Weights of a small sound classifier.
Data: 78125 training examples, 1.0 epochs.
Rows from block 2 of a small sound classifier, named by matrix and row number. Each number is 128 + 24 x the weight over its row's rms, rounded and kept within 0 to 255. All counts start at 0. Numbers have three digits each. After the name is the row's rms in percent of the matrix's.
Before each channel's rows are labels from the 100 clips, of 14976, where the channel reaches its highest value: "responds to" is what is common among them. Only what is clearly more common there than usual is listed. The data: struck, bounced, scraped and rolled objects made by modal synthesis. In brackets: how many of the 100.
# conv: width-3 conv, stride 2 (model.blocks.2.conv.weight, 288x240x3, each kernel summed), inputs 120-239

responds to: clipping (68); text has "clipped" (68); rubber-like damping (52); action: repeated hits (43)
conv.276 097:130134157111104157144099165092076121138144113141131115126165143116102157154120115118112098117108116148161125118109102179132152137110131136170089128147123144094082094100131147124094105110156177151126132143098130119151145116131159145128091122139156135097095107140175119114109126119141121151128111101155094147082129136093101156142129141085109159188125112095161194

responds to: white noise (47)
conv.236 111:142113146128127094123126135100156122128126121103104159137127097089127075144126143142163127148129114103137129192094106114137126159126130150138102076109172094118117141132123151168123151128133101154114134126165119142160144132135117110123132163094088148164112134119103098150079155137121101120125114138120110146129117127103188104095169132114131136114158132153133123

responds to: hard striker (80); repeated hits (44)
conv.264 110:096170109123146120114157087111086098115109135154143115127110136110132094139125160142139155103123099159118099127128094081116103173132117105094097082128102144077123117120114124137133110128105090116121111117156115093101153099127087143152167102144098132170119101113171131113134111119113138128105111138107099128103087117138111141123115103149106058139141122164120123

responds to: hard striker (77); rubber-like damping (43)
conv.25 096:108138156124096093100146086108095141151172119109141151117162130129155144155111126122117129143176083130130125108145156110133152149159148115119108144106114085139143142129191124140144140168153091107117157174140124142105159104117126146121130157118117129142137131156121140164139139126140141102109119102110090153096114142099130133177147117101139145146110129134116148

responds to: pink noise (57); clipping (44); text has "clipped" (44); white noise (33)
conv.132 092:155125119128086145140111136112085102167119085115112166077103136115139181148177140146117122147150125113117182116096136128103112125142111127111103101124120224090159136175150125131108141163143117118155139121173156138102163134099161131113173163097117139129109130136096097126133166133087144132100169114121096116110146113127132130127140135129088127122152142156150135

responds to: repeated hits (59); rubber-like damping (48)
conv.282 094:131097116158133139148127118141147169121144119137078142095140117155125150150101124124129133111148106145154099170095124138134099140126138172149141144157101159148126143141083087161156152088149080142121127069122079099140128163128168090108145128104173148142133101146139154136097115117111091112204131111166134129094085148102107162147150161133161110107127127114148152

responds to: repeated hits (47); rubber-like damping (43)
conv.255 098:139133061115140147164142125157122128127138116142077112140146151126147123156160074097099137175151171161118124151168097122122134093115136130109118111139082154116123131124100098120168148159083121134089133150129114076186131106102094111108093136120129138129146141129121148077097112170136120127177135137126152129123114124163119152125144149122138103123139109124125126

responds to: steel-like damping (59)
conv.232 107:105152145116121136115112090164112156115149114096189151140134109117155092127062083133097114101133131084131125137136166109175081149153126125121138128122120110126136092137114142161133113155163140158097100130139134113145154091144151147147122153144081147157150136119126124154127142126140119131106122103116142192144151112111150122135116141105155113137127100109135190

responds to: scraping (79)
conv.135 111:128130166122107128138102128159134130134173115107112121123119100100138095164186123112075058082080077124137128079110086134124154112114152146145156138113147138107123171118102119143116116117119109138096140104142140132137151093097095110117111116165150098107139130118091091140114090150140137118104102132079140133124098073141122062088136087098132179124147107131147143

responds to: rolling (60); rubber-like damping (51); clipping (36)
conv.44 091:106128125138148126130118066149139105191151121123105128152101128124072124062120170113155124141109123168108111182145139092096144108106125136136096133128150138123114109115100102084147117106158114122153161086122143084108116148129116118101108075098120141098132126187104097118132118109121137103114146129069141143137140163135134119150165145170166101120192106113127111

responds to: plastic-like damping (52); action: repeated hits (50); clipping (39); text has "clipped" (39)
conv.260 106:139139182125160159106138119095184134139083171156151131181100124142117116052138134130119143116085128111154126175122152122125137146123117179121154121111115118084144131129109073112125107103132122164161130108128141142120105124189094125156125143166149115113136148065104100161105120137132121130123146120110101136095113116127134117125115113155108129140142135132120083

responds to: scraping (48)
conv.196 096:123090163105095129124091150073114124155123148099089116081092102113150097141099142135121095108134123152133142177127109139083106134102130104128122128165133146136097137076125140109079121137125124128102124092141099139139090139111090115118100108116139162081142116142124127146103128110135134149166145126070133101109130156128097125122090143109162081100153112115089135

responds to: rubber-like damping (53); repeated hits (43)
conv.43 096:133112141188101143129114160156119121059146146127119144144150130133117138124193094112123169188162112136104159131158098140152186141161123103163125156101140167140132125086188107137152176093142085135145118112116158142143101139179146128124096115156109105116146126136077111118118141109087104115116125115130162138097097103090167113090160125150134130144125107129184136

responds to: white noise (50); pink noise (44)
conv.254 100:103129128099134110127160073149194153094157136129166153150084147161103107115133102124124148116137130101130141102166110109160084113123085142135114089075119083106108151117104126146155146122140126140119148091107119090094137134164113132133105122123110099136151093125099144102113139163107126123139153124126137132159141101143106108145097165137082163156129087134158126

responds to: hard striker (83); action: repeated hits (46); clipping (33); text has "clipped" (33)
conv.239 095:125094128103105098140156141175127111126129139113111111064105119094124130129107124091132154138130124115112115131119128174103112139133130149126092102095134108112148149157137169132093125148142114078116116162112108145124137164158119171166119185095125106094101148113099104119110085127121128168127122166120140119148102084140088114132130107137184132144143177141129153

responds to: pink noise (51); clipping (44); text has "clipped" (44); white noise (34)
conv.78 107:160108072083149121131094109157112153081166135132137155113111122128165118154109141098107146120134136139115169172130130124124093134147127128145116128106127102140126149147140102103140171068122128146119144101142125114116144115142140120099121156094129084082152110108161093141084135151148182119110145101153097156118110163163125108123110136138101135145124144124147143

responds to: scraping (57); muffled (low-pass) (29)
conv.33 090:156123098145063121116088139125154131127096074111146116132081123134104139162140120144127114127120134129156131114068110080111130120149161126137113120104145125092135133120164137080115119072114110086092157116115128102140087122179143098104099081103112118126122135081080119125097099151104146128141136130103109125125105067125091139110147130117120115148140130112107114

responds to: hard striker (76); rubber-like damping (37)
conv.222 101:156095078136090131133143123146137177110092128139100134097099151135120156123121142118115138129142103105137106125092127111125150126121128093093141132135171132126092117083187088152101120095118124169147099145108137145130159168129104137129123136121125159126110117123146147185079135139137105076152111108138108156107132107114137115145139134116112113146116102107135142

responds to: rubber-like damping (49); repeated hits (49)
conv.182 098:120144131101087115114154131124124110139124075089150083167149120126165154122177122105173110118111160097124112127130118159143108150120089105152138116063137121168116141138145159073165129160133127144122117120116133128131149131149167148093119114124059092099102124124127122116118123085159123159176123140112100098137180108131100136133102129137106187089105109140137149

responds to: rubber-like damping (55); text has "noise" (45); clipping (30); text has "clipped" (30)
conv.126 097:141137136119134098114140148105120090156152167153144096173118136142121166090085140115122117109130188118135115132147115191149132136115096148118148127127132109124142101136101154132122119138144173127117148111122177125065136130139165138133142118147106115147089130097109140096169141074100181157128105112211165152148114134139136160147106115129139186133096110161165132

responds to: hard striker (78); rubber-like damping (55)
conv.32 108:143126139147116151124125099092152120146103145190151107150096167126132158139143107124089098121121130102125158114145113108108152123141122138110145123137122172133113129111179144154132127117172123167119121130120158150122114131161141113083177111144087096111123139165143116116136125186085132154140126111169072125121137136120144115134142112199110129129201135149148124

responds to: scraping (64); rubber-like damping (43); clipping (36); text has "clipped" (36)
conv.124 099:133108108096121130113146121092150118141103099130159075111120124119166123130127172109113132121136087157093150130084143063108148131062163110133104128169076146102134124112110111116136122095064111121153135108086118083152142156134130123135109151087139156125124130119175140122119129153120099106127104086115096106126164142163121122114103154156088125108132133101100132

responds to: clipping (54); text has "clipped" (54); action: repeated hits (47); rubber-like damping (45)
conv.133 106:098122187142155130115155096107103165116144119174201166112122130104146112165125184115118154098113136122171133084109122088147187158131153124103126122130121121089094126144130147141126107149129157141129119149126141135142119132104139118150155077143131118130097148105130083132125110093154164154131133123127135125094067113116125180132162113116133111111158143096109138

responds to: bouncing (42)
conv.228 113:096092112111101120086125092159137144128075078104120135161116135123155097155114106090146125140136097120153098083129132126170138049127140094116098118096158153099106104114137144152134090127137176153124140139165111128137115112187144108107163115087133084156155124107113124118111157125091160111164170138108161139126126134122156117137162108106114140103141150137150109

responds to: clipping (33); text has "clipped" (33)
conv.84 103:135143132159071144106158096150122119129114115133146132173098127143143158143204099134158124114141169127152124086153158101150111119098116087159106131099129110159085108129131143117099151107126122151102124099122096082107099129201105132112152200102101181121100147116150116121075134169118115144143112111154157130125132129132123120137116130125134091113104133122125106

responds to: bouncing (42); clipping (39); text has "clipped" (39)
conv.233 101:140067098128125104093093101157164140158137115128146122125118142133108067085107141127137145151133086118137134110115125126088127147160126153129101143123098149126163065115096152127132108138148128131096112138139107160134093082130117126140156118113099130118156091105136115087130113095135141113135130156160142113120127121121089121173105060130118155097154179100095139

responds to: hard striker (79); rubber-like damping (43)
conv.205 097:125105134122136169136148139159120109132139116149123132101110104166102076112126131104135154123134130146151131100144122104108148154134131137135164113115134131161132098168136120122149117128139117147154131135105129134138111161127132127170125111122119131112169097103188119144150098115168156148098128112165077130148129117168138205112087099084094141120128119137119123

responds to: repeated hits (51); rubber-like damping (42)
conv.24 098:123099081181095155094151126131162135144125166121104142159172097170099092091108150145073153130148135117153094149129124107132115118157152105128148110132135126157128122137152142143151132106141134138112100124077116145111110148201109111127149151131128139130115123138117150183182138085149148090139098126087142141131154112132131106145100116150139097108147103153146161

responds to: bouncing (54); rubber-like damping (48); clipping (34)
conv.157 106:151166159089125159154129134084153147096116086129119138125127125116133094151160119122172138161111111116150139124190069139175096130140132154150137105078114109140116174143123101128132143111145125079113120125101137127122134138092147155088114130116119148096098141122140135151122108082149116140147115124093178134141176152143145146106110118098109116115146124101120132

responds to: pink noise (43); white noise (29)
conv.167 105:117146117143180079126117086131151116105151113123111127142104102116164140096128144101166156106133147146128117146142129127128079114134137136141131110097124139103123115140076106142129127164150167119129131102099111092111096138138103129133120169155142090135106106186085167061106121104095139128140112155156121151127112096113138116118113114111109096090097124093135137

responds to: hard striker (78); action: repeated hits (42); clipping (29); text has "clipped" (29)
conv.12 093:148110134136153075120116121153106082127108118148109130149098132118114146110149098120144116140127165107122114099159178119141088187103143114125114109139148146131164134148162102131116141102133103118141120132103118170104146119163125091159159107130159120125115115081105119151140092145157118131104082127178113097107160136160112108165136114140155162158143152156112101

responds to: scraping (40); white noise (27)
conv.122 100:165137122155144116134150094102132112103079113106159144138087139153121162118150148139160135147136087200157122122135122132136152094120074102140105135106143072088136109154050123126123142092116123139134062127072102152113110125100102108084090146095117144125183126116121098130119113111100108144078128113113134112108140130110158115142139125081122102124081170142160148

responds to: action: bouncing (44); rubber-like damping (42); clipping (39); text has "clipped" (39)
conv.64 096:070131150127130143149158142108121146147126136109150155155118096151173085133148104117145076083111096162070145150148078114075155143114117125121169123129102167111105143127088139080080137126135171131126144099110102124166150141136147122126116154086126171139098141118172133117108107108129107134127115159143150140120113132142156165055107146133105124143114150113097142

responds to: rubber-like damping (56); clipping (43); text has "clipped" (43)
conv.152 099:128154135128136138122116062141105070131123154089099136112140128138078107113105168077139124143140123115133145129126074124135130119154128131113155140130095094123135108163120133113102133106107160107103114141107129110100136099130130129159124098089127111146149111103138137104119131117137076129131124155151071117052109102138112167115097149121127114121136186149120082

responds to: rubber-like damping (54)
conv.10 098:091135110141135120114087110115185123160127126110109108124127116119126108139165146088121137154122169158124113127149180141106117136115170151149166117092109173140158116128090130119120131152158061120094131121126117144138089082126133095150181120142151132143129137145125136118103135090144122088138115134090142133106125120135141102101125107090086101150185140179119110

responds to: quiet level (61)
conv.171 112:099099100121141132114144101135101168145115094131090137122087118146119130124102129132146096167106149121096147126135095143108132114096126113135111178093111149136150123135151121087140175154130114150132134128128094143142146073137110158108089148113097122118119134129116074122149169107161160135137104117095122145125131121130099109100114110163137072145121154120149177

responds to: white noise (53); pink noise (41)
conv.237 114:089118133146153133182104150147140167109117118097109126136133094194140119106179136153116119140122117109129194118123167114132128109152125139116128091146122109109148138120117150164121129090124148147108125130131102161138138117116151124133128153142081122150149133113134110134099088109137089124130148099120140136112140132139177129097116163099104155155125129131107120

responds to: clipping (78); text has "clipped" (78); steel-like damping (58); text has "noise" (44)
conv.186 100:129144158104097149110153118119119108151105107123134126122133134130097140128141104124098150130133139129134139166127093135132137127111129065165141094196101127132125114155140116125124131121088147134112101112155140143107165124116118157171105097093171149135112166171162153113118124127108145116106149076165143142085109116100093124076147158144078113151126121105161151

responds to: bouncing (71); clipping (57); text has "clipped" (57); rubber-like damping (44)
conv.40 110:128173130113180095144139071146164128120104138123105095116122113139136142140137130105160165054122128110111097142152107143120094101150132122139094160149175085132134140166106137138149115104128133108109112146122127126122100166120162135178149125130121074093153117140147134142106142169114114105108135098173158121171120146118116175095095144171135123114154143114108163

responds to: scraping (66)
conv.139 099:098113177111103126125130156138143073129134117152109115128095103139077119132140136138113124155097062115129103159166159146123106126171166127127095096135113146149098086163132092144122113080158110079080145134112097131135105143150097135123141131136089103113132113099117121113103129140112135141125090097127088115119119111127121096116099138153134093074107112119099148

responds to: rubber-like damping (62); repeated hits (58)
conv.279 097:142138117153148098132118132095166105116142098135132159130174131133143140138146143121101123131157154140148173136124101118155115187133137146107094151093124115139147125177128139166144139100123116129143120152173091122145158140141119183197134133160134118092147119176137078166146127146107156118153155156169140086123126127118124090156138122159169090148098164120131163